{
  "model": "contrastive image-text model",
  "dataset": "drawn human figures in many poses",
  "train_examples": 195000,
  "image_size": 64,
  "crop_scale_min": 0.8,
  "horizontal_flip": false,
  "translate": 0.12,
  "tokenizer": "word",
  "vocab_size": 44,
  "loss": "softmax",
  "embed_dim": 384,
  "encoder_arch": "inception",
  "encoder_norm": "batchnorm",
  "encoder_activation": "celu",
  "encoder_depths": [2, 4, 4],
  "encoder_kernel_size": 3,
  "encoder_stem": "deep",
  "encoder_widths": [160, 240, 352],
  "text_encoder_causal": true,
  "text_encoder_width": 256,
  "text_encoder_layers": 7,
  "text_encoder_norm": "layernorm",
  "text_encoder_norm_position": "pre",
  "text_encoder_activation": "reglu",
  "text_encoder_mlp_ratio": 2.67,
  "text_encoder_head_dim": 48,
  "text_encoder_fused_qkv": true,
  "text_encoder_bias": "all",
  "text_encoder_qk_norm": true,
  "text_encoder_parallel_block": false,
  "text_encoder_inner_norm": false,
  "text_encoder_drop_path": 0.1,
  "text_encoder_positions": "learned",
  "init": "small_normal",
  "residual_init": "none",
  "optimizer": "soap",
  "beta2": 0.99,
  "learning_rate": 0.0012,
  "beta1": 0.95,
  "shampoo_beta": 0.99,
  "eps": 1e-08,
  "precondition_frequency": 16,
  "max_precond_dim": 512,
  "one_sided": false,
  "adamw_lr_other_params": 0.0014,
  "max_grad_norm": 5.0,
  "max_steps": 5100,
  "batch_size": 128,
  "epochs": 3.3,
  "lr_schedule": "cosine",
  "final_lr_fraction": 0,
  "warmup_steps": 250,
  "weight_decay": 0.3,
  "adamw_weight_decay_other_params": 0.05
}
Rows from block 2 of the text encoder, named by matrix and row number. Rows with one number belong to one neuron. Each number is 500 + 50 x the weight over its row's rms, rounded and kept within 0 to 999. All counts start at 0. Numbers have three digits each. After the name is the row's rms in percent of the matrix's.
# gate: MLP gate (text_encoder.blocks.2.mlp.gate.weight, 672x256), inputs 0-42
# fc1: MLP up (text_encoder.blocks.2.mlp.fc1.weight, 672x256), inputs 0-42
# fc2: MLP down (text_encoder.blocks.2.mlp.fc2.weight, 256x672, transposed), outputs 0-42
gate.227 088:478550495486540471576510560549415595530548560421485493518446569434583459427426495430546447480534508428507527577462519472525505501
fc1.227 078:510628473444485524436438420513494515436550485430436547597511555589510370485592454485486468458406558552384524412512566468505454563
fc2.227 090:521455527481581454462523479548468478421503482576573521476587531537517524481510598517512583532462511420590517452504508477424637538
gate.228 098:420472442551460558582472522510462508508504509519508497544448468476416528453505493557617556533505583508535497438572472547503505442
fc1.228 091:531473510636481537546442451530493384462495479490425506423443548439486482560480604489455546470502473613478410503442462503554442586
fc2.228 095:581504592486452554468540556516475519526555544472500488444422530495532582450450501462499589481445601446465537530466473503450452548
gate.229 106:479407505484528457442536558462561504541405497469468578562493448535500497603521483483494401485527507551500463538598440499466463456
fc1.229 104:553453510528461588510513449657499529593427500510455472564535521492479515489572494546513527500627541507422552481546492524506473461
fc2.229 097:474563471487569468588569509428533508420507452475466566504552535538559490539459387499450435468446620448485488462485469468538540458
gate.230 110:480420519467450590448527545517521566524536504487539478537523467515462552416472519485471503493509442437457522522570389446448565559
fc1.230 103:524396516548503547465483528522460489523590498505463510485503422533521482413464482442542504522462515495466377519498522465500512495
fc2.230 106:539523452403461448506505585583455534370546539372539569511439485512481549531481438427471543595422448517511530476476483558534517507
gate.231 114:484523524490494439520555476523485495479536520533428572550592480607537553543486460532458501514606550496519464540522458484504541527
fc1.231 112:427523468505543538469421396451550478546510517500551459520533468417485490487467507466537508506512499499518366502463534542553505492
fc2.231 119:550527565486441443502541545462547429504502448483538623473461539425445469485537486517471471453479473489458497531487475483404457358
gate.232 084:488548484548477448489519456505554480521397468487353465461527505539510445455462400504581542490548460401432549507537477542440547422
fc1.232 085:600537508535547469489531458476463501513599574595499493522443512509487509464566570494512432495526462501498438599457536437490447505
fc2.232 082:514550511485385509511559457495544556453577550397498525491516514453498451510454436392491516414507486506550629470477608476573518536
gate.233 112:500452556440494522537530627508558542471447594463478504517600458521548439456498514556468414557407481571458449580558506439399548517
fc1.233 101:518389542409471475539469517553497622410575552575431461539542552544496453519490541477490483551461506467460530409520472502379476489
fc2.233 107:447614467543541438507496504359435461522471493462463481547637513524570566511548515541405574497448436486466513555413528511487440454
gate.234 071:456484424417586430378424463458559509444464510423489419508467527616510497513421518513557550408552595389508477517568522422448545499
fc1.234 072:514506617506475556449462512543531542414525494639486579476498489444419475439443450524475611412523520559605562529458480446432524588
fc2.234 066:554525441583500570572490496535521599500428446485554473485442531502524525571508470472541454524440514413486509487537513549536481501
gate.235 095:505526480483551477486428505557523519454501541506461486528507442556460505497487385451569496501550552555506531435519566559484445503
fc1.235 095:599499603454491463467429505467472531472504521454387532576488485484567563634588472466525525440476418483557506492562559525469464482
fc2.235 095:461411474528471477530530529452571525525510515463504445485535510525490511630431453484403498482568513538552491433508508491531507508
gate.236 088:495468476461552515572594497556490405534546486523478504510548569466420385442540442405519411527564460559475523503527426596501482524
fc1.236 105:443455459459462507515499507465552536484550477540510492550498609453478456520530455508549491504569436501497363447458500478588517509
fc2.236 088:470534552490415533443548524544452532541469465432513529422470353521494433514547470547564544460461492493522652589591528473454478550
gate.237 092:556483485438543447480537441512444535470491472466385415469503431565410502453439484562467504464493600568522510426519383472519418520
fc1.237 095:484384573611545585506529397440485410538555437467476561484536511449590517508487557510431536528460449518465487559411446577406520474
fc2.237 088:619453509482491458527582521473449521445493483446531559559482471547525539545479497536460516498596501527626452535587520412521496527
gate.238 111:490438453561436547486548447460519552471531531513465535494486522441484463493525542518434472515507592555462419458471502450561551486
fc1.238 104:421513466443534465499506581484521545557511457459526574512533507516496498480537462602544554487572464461502511517504438529461450483
fc2.238 100:547527478464517632505409491564554523360511478477529593519437424393511517489457531476549397506491599479477459519558570502498506507
gate.239 115:546482493510465524528453510517527462541569525584467526569488452491424506510485520509443479558457515564528504540494472599582533543
fc1.239 105:516451601568482491473519427478597492430400502529520500600529565509514459496552472493442515492462490467500485502473441496501485533
fc2.239 105:509473407492511521513508512535469449439592493507439488578509498523536450588550502431543522548524432473539448549509514505465484480
gate.240 090:506483508538507484452499539477481452489566510543429524457505464480449459456477436461531475551476526508549390480550621438463571485
fc1.240 094:465572527528395474472570456548560512527492454580511579515562528474440469433550555528578508477553574519480456547470481539531407386
fc2.240 094:485485446571582570509408531482540443495505560501386430549476425519507566556516606437463499517518619526484494518508552437471528462
gate.241 098:433505511476568529484462552559561579477564630578395492481543443476440452440536512594518520494525547467537509507571545491574528454
fc1.241 097:560501563513510483512459457413434484561476406466474511435481396514549440488543537430530470458595481585523507664536468485470481539
fc2.241 091:423539443527513514572556447566486576479500503526507486463469428457489524537451414507533493474442430473564485506533495585530594508
gate.242 112:502590524505519429547447459543526452507478464521507597488557496537452490512498528494488410573486468396458483564441525516537570553
fc1.242 108:552471461487480522456488480478489476489540519494443400435548550443554499419578452542470521421468524570502534504519543527502420474
fc2.242 122:499402551484425420508454544530447558418454458461511543461526511496441485538551469474625539475546491442480542427558478641509569513
gate.243 090:477596596458493543530435499596473565422480549468522427555491485540498481480485511499562422533555498481458505488480536521495501435
fc1.243 092:546512475523467535580514533503553511425471475593484413504516454466447468467455460438511476520546474547454422605373438441550470555
fc2.243 089:457471530522473420532556508380502555516469565428586494498536444519468522576516535584467514525532527481462512425560485537397460425
gate.244 090:544487523457475489536561548523492443527470500513437449479545463604547471497433523442483410472475518576506523636532520516487507485
fc1.244 086:576466455535430531462459455425453516469497490498444559510529561513396469593568425657546478485488516504547489441470518487493489556
fc2.244 090:504475439488559411419582530542511490526456569507489563512519490462516499447542567357518500597468528469440532568538489604420482447
gate.245 104:495545564443478474585461458524479557454402596479548407498534466454489516495501498515433421566534480469527465543441502461564471491
fc1.245 102:443553467511575468496539565461557521472484479539540441466450490508457448518420506353426450497541515519529526531519434586521531540
fc2.245 105:520584585416455460439514499460530435562382475535460450576457506376536560499481590516465555530457553592523470435494442515393493502
gate.246 101:548543550522511493495526463552592445438433476539538485471440490577476501600525430486436429469451416542499609411498599547529537482
fc1.246 106:472565436594480487465569467432520487495474510525417542432470528484496533504495510562539579427482574447474422506508509523424557461
fc2.246 105:554514545590515461463499479448582497565508503421470469545451564544502445567506541494433471513557488445484501481397511527505509556
gate.247 098:517433511474502515501500424469520516494451510461351450447482482498462455501464488445521458621513506547396408503513529544527430546
fc1.247 093:526449492510447528515554412368521488430517518517457477528407519518423482516492554368524443494502489560534434474504542552663495492
fc2.247 086:530460450588575461509497427523510553630494488435531453410556518478515423455486451608415484525507551431392483543499481450510471465
gate.248 110:544494512415468498503509527512466506591471485504528560548561596481527444508591485539418525473533464551438502447525558550468533553
fc1.248 111:483467493534538469553445594482539555554441541365469529492500423428599435492452527461552492456479587520509485519498420454426502557
fc2.248 104:502640476500522525424525502433459478416536501562491547589562483484482543576472404479417493468537476509434547426501488483594504514
gate.249 087:521454505552499537483480566511496516478469613534492535477548451548477414396496515510441502580453501453466564534555494520520441600
fc1.249 084:525476475538500454545596463527566488443517436532478508445589574452525438467604509504421450513474509503517463437524571493473476500
fc2.249 088:439560508485554551481546504457525481510441569536429542528504503483491515598453468434517489551571577532545510543519463536473494510
gate.250 107:582528473479605509396568543514443508471490466547496483485481536513432509468497565467488534536518511407544554574525533512506523587
fc1.250 103:486491518549447451496474478502534545480431537422506444474430512553539571477504430406483420541488413468506454437506449455492550597
fc2.250 110:487462473442516568457509504441498549545447526546464493451557452540402429510534587542560567466523476492540510465550541412568466481
gate.251 114:406533453449526514465475560507522464554503438443558443469586581444455503489528508506518474485444507497598500458464532435476636592
fc1.251 111:437485507510478520527433518528444593427457508556495477412476521444443490510411474565553563550571416594438467511532496456504427555
fc2.251 122:557540512316498395441552520534439550554569472514475482478487523519554562504525428450521462552433514444475598488523468585453534561
gate.252 108:434491535512522521400382458511477556541525496507533415560489528491554579489577466482472564572532539455609566555447525533488490533
fc1.252 105:459492475588488482476481490456497601430434500511450537559469456574450449471544487494473526483527487620488486485470514404415509518
fc2.252 102:539532519488496460526482493445492468520539538531553465509446515417516518470518485495482510587459496439413546524523559626561508544
gate.253 084:464479514483516451490466462495491508511462434508469477462516518483522482448511502509516509479496555503515578552495480565455596556
fc1.253 087:518430559543552432401460504441471484528562515569555514448479542498615587560458546487423561394560544448570539466600525479544594477
fc2.253 086:518476555509492539533512433504440548487539480524436521448566573560508444606486486483547414503467492589470370464468528544459521432
gate.254 088:503554555454448577485535515475558538489498517443635514529552540576540468470534501514440421443524544560560444471510489466485472544
fc1.254 108:453507476457444419471499492500539534498577545520530595586547544503453427587471464445578498458569621469495539554437508474491468481
fc2.254 100:500524522429577519478445474466553512489527510490572545481498503494520542429426533626449504543464505587503485578454581507473494484
gate.255 100:478538522538536522467472502583479510429436436483525481526550508583414482541524445517487581536502519563527495512518389501484528515
fc1.255 105:551529389490485541589498542481525496516584531487553590514486455528504602524526459489534488466427502488482572481465499465473493463
fc2.255 096:410519543390532514515551419494461506504521435540570518411501502492507397528464465463506505526482514447464444517594476521578568547
gate.256 097:455472501485485520455513490517526577544515573573466545581522494496465446487523526667464443485538578436396522491534447514407522427
fc1.256 095:492569504514462549461507445467532524512440532393440505554443421513528514541562590438541552507471498444523479405570460472511493557
fc2.256 094:538370462515459415445548499571496524520437457515511519429545466554529530504520481424537538493439472443477506547424467517490506457
gate.257 102:426560413485450517420530453539514509467504467410514476477566480495496403466523571464544540474466530476559552496498516562445603491
fc1.257 097:493514543478485524342599462523499469595501559470403446455567566400542493498603529515517509506540538533556560507476526558421561513
fc2.257 101:534503510466511440512388459438561605494508459537578414481508538575511497459405627600496475486521559507479442432526473441474512463
gate.258 082:504537449483520522399448485519475488463477444425504444532580449605504517534487507448467428511547551510572540507420523564361567511
fc1.258 089:441481504484448492496438496528525418481446517459546423522546535528571531479466487470441406470474459498515498492533497451508562402
fc2.258 087:559499492437576580557450568513555496494464506433513488477446554460526482506519587527421503597548516465490445479514486525569443449
gate.259 097:480554474431427409562566474464580542512438555565473480413554401522595459465526505532546440492596500542485584541467437538554558495
fc1.259 091:461468529467555645461500533510515461525582514535597456599490580517474558461574558542488523479530511438644516533475523478574468458
fc2.259 102:455468564394477500563455491557515492552454477537500507461465532483528478539570576360611423512517579399468550561548500542464546571
gate.260 094:378577473549469513532500529531481487555404462521489483480514506430513450479469483524546427439331500510521478567612516564574558562
fc1.260 088:547597505502517491431482571565488433511474490490405463534538544486531563526480517410442471536454509501568524485416453524560525539
fc2.260 096:453493434410550521524549470463605451555525583572578521461499490499602415494549448470409448414532465490472495486594542539484549468
gate.261 110:487470466469555542454504591409524382456525445558478463494432571517521488483539460464474553495493500587592508491533514596526606503
fc1.261 123:486578517417497468452504516491581440405482491559524470482540592486519499492465527528380420552541498460544566510593535540513543531
fc2.261 109:529444559522475468462461471479438518572491498488565553448547557460479452524511456450518466466455486604461467524444448485500536384
gate.262 097:423534500513425425488472453512470492575506421585515599523612490477453489495454432451531514474576537524542485431518471520497533557
fc1.262 088:492453519490476514480563597529445445479560431556529424451475487513572478512463619562509539467443454474436538576509512543509508451
fc2.262 090:428581459507528466552517478507523532428519545492466620487502544455412560547454522430524519558504517471546487520572438497511472530
gate.263 083:452572458565504542464487387542531503499496496434450430493495516512483444525508430523543400491490470581599424496480540515527588535
fc1.263 083:438541486442514579419584493572476509378432467587576483419481524457495521637536457552512601420517500482474546411500492513538499471
fc2.263 070:557454428453553368549481414461476535513418476412507472522619529560630546528449535519475422513457454468593483615410472529537475418
gate.264 098:510499482441469491502567549470527437552517434490587450481513480556438486507553402515502551488544582473464536502544578457548533456
fc1.264 103:507542556467444500446540415387537501501525570409449550456501486490522538467445624545433539512550422465468569544411511543500424568
fc2.264 106:555512531485547523393579541537446542466515469472508461457496462495380452459558462558486466515527615538484423451510461466457487612
gate.265 085:511473475446463455539514516527489506497558477474434511463555515564477445435496484523504477603531426506492428550531473512523408510
fc1.265 080:625607522560487523543416490473508450504491459541465538506460515612388443513409558446580537483539517553568533513429547495486524490
fc2.265 076:443513487432544486463506544492525566518507493561465463480483511535487485505520539446499552459503499497528537456575452447462538441
gate.266 102:585460511489549543573565420615503504439556501480576543535595436343480492550499576500470546509555472517449536445547542500532481513
fc1.266 103:527406419591532526518490502466567458438469485570488463416568526536500557510489465561513538526390436477503555457492549540566441547
fc2.266 101:561476592428541500466528481603532551540499445481422518522462459473484398463489494469452514494650508442538470509519440505516496511
gate.267 102:494596476571447533441442465490372495460471453539539592523507433645354547498426551533433493593464557473559578471519556505471415521
fc1.267 101:571554450588458528526512458518493409461562484578569556549498511567491529495456645536395434600501560493468436546516452435468477381
fc2.267 117:523530455534482535524499489531499490508423608464508493470503457389529520450466494430400471504512564435482509496435543364512469456
gate.268 104:574455516478594480483555516508403521551448455577497556474583508604485481495489606547596562424530501469487463590478589562518502493
fc1.268 121:495516531537541449443553528526443484501513445563459507448534510517469427544459532554545571484569492593522378518541462592494507560
fc2.268 117:406395493520521443392529431518516431387450435668488466494490481563594551542467553457559499459412518508492572578457432458482503443
gate.269 107:457501491475560437478529445484485557488371462494525436486556478467506494415535502511483540469530572541510487517456634561499551509
fc1.269 123:460456456517473527496492519477456519489541557416379502478464546492486470570481553513420478577500527504515570468543439504419511478
fc2.269 121:468474580455474473559531541517474461430513482500500481540547502536539486480552471385563516519524515533552443546486419530435480523
gate.270 099:480526475453533495568562491499507634487434581561511489403520532468629530549543463460420386527499503463359458486475523525389592442
fc1.270 105:537467439556547496415556459492572407506455504507545575610455546533464435495553516476592494555568484437563509538530500452577432511
fc2.270 116:515474487470512529556479509627410529499471399470535494541486436485442399428497477487523434425590510430538498507540481547456562474
gate.271 122:524511452444482572509425499433479468567468525470604487410545552521473511515526505454556500432479573439493447561537473558423429442
fc1.271 116:587492439475494534507403453482499424501504427453574504470485601491478481490526391491552501447471508520582558500460501515392478535
fc2.271 126:582474462524587515540464505433419503482478480471550493535497540498437481494543481410549458495549524516544462496588527440488425481
gate.272 116:481590505500528596452375414517534489479508484574581496462436477528467528527503425567498520513516478568448463498495528387535474546
fc1.272 102:544505611553545484417415560449550438487491507401512408547430427455471421493487491488522575410571574476499550444515520496559487506
fc2.272 115:565489514403457415489491501441534543459594439578513444526535544527505492558495517527537477443464456540507508501449491518473532461
gate.273 087:485549507483581486524533494541538412423408521476420464498496542569496502483501582443564556445517528481534453523476509531503532470
fc1.273 081:570483461513526464508511440509560416446573466528592554490524487469612512413571485550571586639532493520528534530430521520478589480
fc2.273 088:520532530489519519476534449481448476504437544484460449545500466420444476497404400438437488502511445452544546504491439471439437428
gate.274 095:486593446595485467512576568505435587454472478554498497410510482537494432440582542468525617591570539464531533461454480502426482492
fc1.274 094:541511432463411523451413376531512463525572437440537423469549555521479432592540502509513406500484501511487438590525515503486528499
fc2.274 092:445577518500535541612539499564505491443482493466534435548452451570542497519469555417522467521523502482542475502473554488374543571
gate.275 096:427459438511463512475518421542531479492511530520446549529516520565490515537571494514500473600515489496550510535536506540488583572
fc1.275 084:477548525495518452536477430589533502487519547522461521477470437509460480535549438557588489556500458487498455442540621434524567553
fc2.275 094:522407511511456516375511578428515448531523453535496536479509563607561643506496507497448536514466467549463461495489556483525447559
gate.276 102:513498451423575591503480419452485494405566467542559390507469551431434495503494516495577462539472568471474550570537505473550429551
fc1.276 103:572535484464464479587519441561487460523508494492484447487452558558390456585505507538565554512517512562496498491464573440451537508
fc2.276 106:486459501559438538505469492440472488524493531625509461438594435360455572464410472629456499436581541475527518487422458493532493450
gate.277 105:543519510574561490494494528468464484417479539513416442535548444457451467447482484533510518539529534487489572577493490509517489562
fc1.277 098:570469450510535479543459421567509503571455558471572463510495474521561486446522540523482490473504511563469483448489462627483423496
fc2.277 108:465465534406544547520392478511435600534454522563507448477488508456458473447490500423433517562494452444468424472504483486460443507
gate.278 113:496508439504595547440564437448441480416456572515490550490470450556496589392606521567473449493495516468488506476439525491456547555
fc1.278 117:529511522542629492434582432465567510482471503457509502485530501566522581451576550523557505462430436463422469425439437429521531483
fc2.278 126:467519371531484510482522546490492526531484488528499518505447567503466460522434481635433459531517551369477553550563500429487464481
gate.279 111:527427613479518495519583413443474574559501493504523466518531449440503558456500515446444573494499505490601534407531484489582568554
fc1.279 110:437486423492524561516493425474554486500461531543503508461527547494495497504580601435544500543475455513397460552520439495459410455
fc2.279 122:509495584433502485442387586490406536431516491559466477453426571399464463453526555467628503562558538406384493558599553499492464527
gate.280 112:520533423500503543431424519516521553502501628475474457505627491517452561474516532482429529674499521470572506472561473409595514455
fc1.280 105:465484429452573392522578452608490456474492445480551485455465471538525394428506576444471498462511493492591509552540563569516531544
fc2.280 111:561481514512417560487485495449478526487409496478529483512455606482420540506498483513487510490425551554489426461457440442564540486
gate.281 115:567540531539573488462497446468490571504469493509500473530457497475435448417559446549499491585560570560456557502502474534473458463
fc1.281 127:489540598501558466453582600492492571478480440539476452548440527509486485397612517509493460514600588623429535448464565481446539474
fc2.281 123:471498488538404498499481459495422444581488592488596479489470530491488491513544584426473407490454539508501502576488391513478511375
gate.282 092:467497464522485437519485516508519518485456472518445450442509472497504553527563504415474503482525562522606502548474531541402483495
fc1.282 085:456509466545591542524496564602483481541476466528512474455492475550551454511524572409585491522501515525541480451477562430570488538
fc2.282 088:445411463504470510414456415442518524463570537526474501562460516443465497495490504529502478469474383544458544533473473492544524536
gate.283 089:426497498537483529540454527424511463467494447551409439630579452516530459429444440486540459496525582535535472469526466500465548496
fc1.283 092:404506527618488544440429484535525470527447522540481564495457461454435516510570608510496420471514428598447461426449389485548491478
fc2.283 084:476478438601441446562586519440513546568524422504480595476514575518486526405526445501500460411489543520555453493451549459487536503
gate.284 108:508559504553447444465502538575559461548491596528460409470500476552505502520513522545478501475565440366547487561429515540471470488
fc1.284 102:471457606500437478520471502400455513468489610478461420495478463506532377529490509469444451504420448445478469541419493523476454403
fc2.284 101:564427480523504498546580559568525458472493586607475474506535509461388432489592474498569540521506510348358549533537548500533521534
gate.285 092:366556475449563514501510457506508529476467562514481544479437513457590519488474439626554492474468552413581550505564527498479614593
fc1.285 090:495462430485483435512441548482489481529447478538523471511502575441536489585537492578531495478537468491543515481466497513558559585
fc2.285 090:538538558508608506486474479509516505482480497494454576468503521503494386397534560411548477499459484514497454510473468519491531453
gate.286 092:479467448495498523524496513504517504456580514499458489532570458483438333505479381504445449474495514494416450527548530574488543456
fc1.286 098:561453510439497557495470469582512473464516461514437533488486480527513439494453468526531422576503514502469484477486561536499612458
fc2.286 091:481497388428545421472514505464553471607448564481550521502500566492543555511416446545463544430563507480534466505481480547579462564
gate.287 086:482612438462488526467605536594568501469449536557531558453587484415480489515509497445537509480546418520641529547491500553511503544
fc1.287 094:479523493514434535552517496539478484498602464522537463568500509520486486551437544404558446476491502466496546419466433484530542394
fc2.287 091:477502532461457389511577453519589542477428639559549491455513508527492517435473509572343480531486506511525391511478479591462501478
gate.288 089:453561516474536512489573483471537396467452498450518536551531528516500431505470416607459418556480501558518455521437493528470520431
fc1.288 087:513389488524540507450479465448505578507551442531512492509535556519444483492502603492483484492464572547585474539510426518459430685
fc2.288 093:526499490462492514533451534605507582371463606554527424493490508460551512542503487539552520461509464571408613557433499546539576458
gate.289 084:451493450438482509502543491521566540510477472524407494546555510557493478401458475364624475472465464407542429461468443500515536502
fc1.289 088:488558451392480510495530427418459511498493490536520495558500605474491479549564430437427534469549527499441515356472492472376359440
fc2.289 081:505491455498593521563435371510413485492482389518389422513503595454524499535512537461556493493517523547468503638466396467650562528
gate.290 114:478467495541511590478572580512500491458334510495488440484471553524525498515409434495487568444588529510394540534582482469485485540
fc1.290 116:575548520477500484439401549549510548485573530485466446481542560508536500479580505521451478503512595490484553378516389538484548541
fc2.290 108:500471449607509464480480511543528482467488446544488570545554609547546552533448437603490559518443445554427465463474445463480494511
gate.291 105:557374442558483500459399502563539500450470473493412589435457539528532441473516452534559485462497509503533520464505602576534571529
fc1.291 093:585455497490437578492472473510359515497511451484506519435545582436542503459581584503510501479536511527488452442469607517488503465
fc2.291 094:588547484597483482481521549513467513512407620546523453507533501573587394573458433486518481567497457515504529577431448506496519453
gate.292 123:508498550520509459522553495494575589482428428580422387560480603548424520541521506488448478471579588586434592561469477594471483460
fc1.292 138:513453499485485535544447467553473399538624541390556606434505472474522539507468561475542517431417408404500395496575507464563543512
fc2.292 113:478456503415493519528550497501563472418472436556424515498599504557519507546433464520500546512457484506485522435457542471515420527
gate.293 084:511500475551551497475444507514453492423462519453379538376528486590531463570418535506562470566512511482518411536544456553567536528
fc1.293 088:477442446490409518507459470546479433453517475606524584527519579511481529459522486470402462452562550476579553528522445531399495570
fc2.293 093:562530506462478469553486452490548516482543656522407516543531433412511505464488483492554357497515402425484505464426505481542497553
gate.294 108:498495530547551560447514492476409619536562601500563449428519538444486496456541555517550550588536448554469524494501521523447478417
fc1.294 103:495493399400411525462575494482440501525435483441530556472454420593515532503558533420550471440468542583509446524438618470404495558
fc2.294 109:552472471427504574505472517513532473470495552621517488517510648474466492506404461516470468480444417517424520530448436550547481484
gate.295 094:559459427627504526536390526499575521455528525400483458483479457463397542493541479470525453496421483449511499492574535553477496480
fc1.295 092:514489481605462463486544594561409534626582544536432475486474530503499512470540474496471505484549442431476606543524486517492453407
fc2.295 097:497498550478495580501484512427510496450563498469519464517512461434476510474470471540474585572473466498527490506557425458557439613
gate.296 109:432457461561551532426556451469493523516458450418574446584445526517489488560565448518438500528454572562483499466499548536452488551
fc1.296 104:562480492523536585448490478401459554462468361519407563583506466482517528525544551535602531504513509528543483508486568448457466478
fc2.296 105:508505467603390573518523516510459509592626554521553435420468454516472559402495564495475547508458550527485449531496456493518449444
gate.297 088:567487410505472503584578554553434439543587550515472500541514471504470439481492478487545493443525585534509485474514557478456589442
fc1.297 095:494487583494520441665478468510495549482526348530563514538493526503538514520481551457497435449477551501525450539473477556495499504
fc2.297 092:512463446472494509386521485462554404459476600450434484496489436421542532391596562540557476535476508492561486573469457464473543558
gate.298 103:510547472559553513467451487506437571479447497482469472479464500481596545425499483569554541379515495494503577577478496563483534464
fc1.298 097:568495476454401414456508436498537561471494483557551420528494562546437487485488510538454473456517379527510513408470416499570489432
fc2.298 099:520579473491430572504459485566465542530524472445419562427490526521503479572502466460510482527524522597528511584504500543498574427
gate.299 099:540551473524503463514458492432460556360553541499546449458540483475487522502469492500647529589537564555481489407510552462599462477
fc1.299 099:492463517544535472506443484497494569465479523601509510573428498499497507528454553415495473569562567539472522497425480408521561541
fc2.299 102:450475516463474457499572550444474483529545508531478597497533442482509468540415562450532464461407382483579569484537568584387383579
gate.300 091:361473483497474473558537591535450569525470551531375488441501469553505452551367610457562502514481530512522563525438430543440554512
fc1.300 089:542428501541458547514491446493486463482410412551520491508447473572552553498486490564456545510454506496519449426495568496435434509
fc2.300 094:442468439519463438484438542522558441447562549589477474637517488431476539459385517473530469458475482452448522531483423482568553521
gate.301 122:502508543480561481493522468480623571497412460486508417555443499557463554495615478471402572533553496539410546535489535550451468463
fc1.301 139:516496433508446517564470502542453357562563508485529561360490466540535463512392438456495456480500394432517498442472444389586597591
fc2.301 118:425439484449525461510526498502526531444476413534409485528606468481567501511393460535497535462457495488536474471490543450479470489
gate.302 100:487472402537518422457410582581533486504507476526496500526597381497454449524454471563519423465502485448545388555550562597605599481
fc1.302 111:466471538514491493465463466487470538465495575508475555541482643406531531428559463557528502541499519509549554477451548427483539535
fc2.302 114:588487415516429532449542548495513478534456466499438525451544472457391525561513511380479505475551516536592503475499416533400574580
gate.303 107:471553490510510518451557503531483491510493545462515429504424461387452467512544504502496458407500471535536554494533534496432426511
fc1.303 103:497526476454555464485493572451449527516562509577560507489527564480498524428441440499425515456539459530544590613494469508464443505
fc2.303 107:434557514475436464468428495589508578520474501545494494513505425540509426540521617484428509502514491451376531462458475525478593584
gate.304 105:477544462518540401465450534495546522510509443493452466493517531498505538448453528435471473464458375493521545520560500517446417602
fc1.304 102:423492545516523473541500516475557643502431469438513522543512457468534512540473509490400510447471386558459475512551476469517445613
fc2.304 108:499377609525499488506509503532528530588452539515546553485497531489520496537583473473483492470507468559492450454467500485569476417
gate.305 113:585509567362560504495525455529488526475474446437577479529511473540419472475515505483520549557461506459470437453573518469389483476
fc1.305 117:477511402454554472451551505548509477485543396452623464596535468479439455518492533473479504575424515493513377459452434432459521540
fc2.305 119:442495554580499439556538517577487546472518545533483516470526568418522489457489445506482449487443518541564603537595493427485470384
gate.306 108:539402483459453504505466507450472450511460475528467440477503393419467510485497502620577466504594424504442452504494519491539511488
fc1.306 104:461436589475424524503422513394404525535510421488551519533547454421525527487542514600492484474502554417453444454571520522599576522
fc2.306 110:557564508498496504458513523488474498560458500418452514542442610484475488505485583499469536463498491543545556472486405487466444546
gate.307 086:527498441431388440509537550416474571509461435514515434438576441509491513508441467567530481544583456447387487548563519521423538515
fc1.307 093:464548576512527580458453452614518504484558536553533487598436543581473455450491506454431552513497519540393529536531459492487478544
fc2.307 083:567391559500573525507538499476495496524576469516463524460539402539509504444551503461511429586528517499516491462449541502470463492
gate.308 100:478576489492506511552527439574516401490532549481386542523461512499392489452483476520574480511609493388493503499499552520551557401
fc1.308 099:484519515534480542450435535469507385495527494542470502498460495544454436480436513455526512505519543486505448491588571454539652547
fc2.308 085:489472442438477476539447452555523505541541452517476450463527551489577515554414408583494490407482493416496433547507542529547442399
gate.309 104:483491492513484497516468510578481483538444582559500434510460510489424421468488502466508387509512426519509509457504484511550392516
fc1.309 112:491557450497504497508515537602477547520463570511467443530580519512509559429440502493500486517573451409542511437550548581475425464
fc2.309 112:453457521510466554499462521514458466568493421439500531469516521404509420516490469523492455444495526476487479475503494369559507574
gate.310 097:422523438544451543442460571501437468503378489532516510495552504566594548565442479565535469537491444530480601471471553457507533490
fc1.310 104:498629586486529569459503405510532463542494572498492467495485507476516587440616454474385491491478450511468508510554501510456505428
fc2.310 098:404454509528523443540517572430444435456566502544472468481487466519480525549500435497560528562496417477548455471530388567524582520
gate.311 099:451559533486576506483506519529494483464508451467486477480408463470449491555480429492538388444472540482485509522578549534491569446
fc1.311 099:517572520530532392456462498503509525516453461530467569509472453497500525546415466545431490516432539411430438504472457490512505458
fc2.311 125:472532475507620513556509504448537506505566563522491609515468493469474459571474472542547456463477573523511488510422450504497483504
gate.312 088:479530509453531596534548538564503563578509565572443517479415508438473495499556478486515501497510446552454527526560477512568506503
fc1.312 090:447564509501472472493448503516569396396536564529540458530441443501562558557447479557415485405507488521461488528500440521512556487
fc2.312 087:588448404420568507534537435442468547538565461472486423524587447556566499525578533442560487564525519548515488491446516562466477457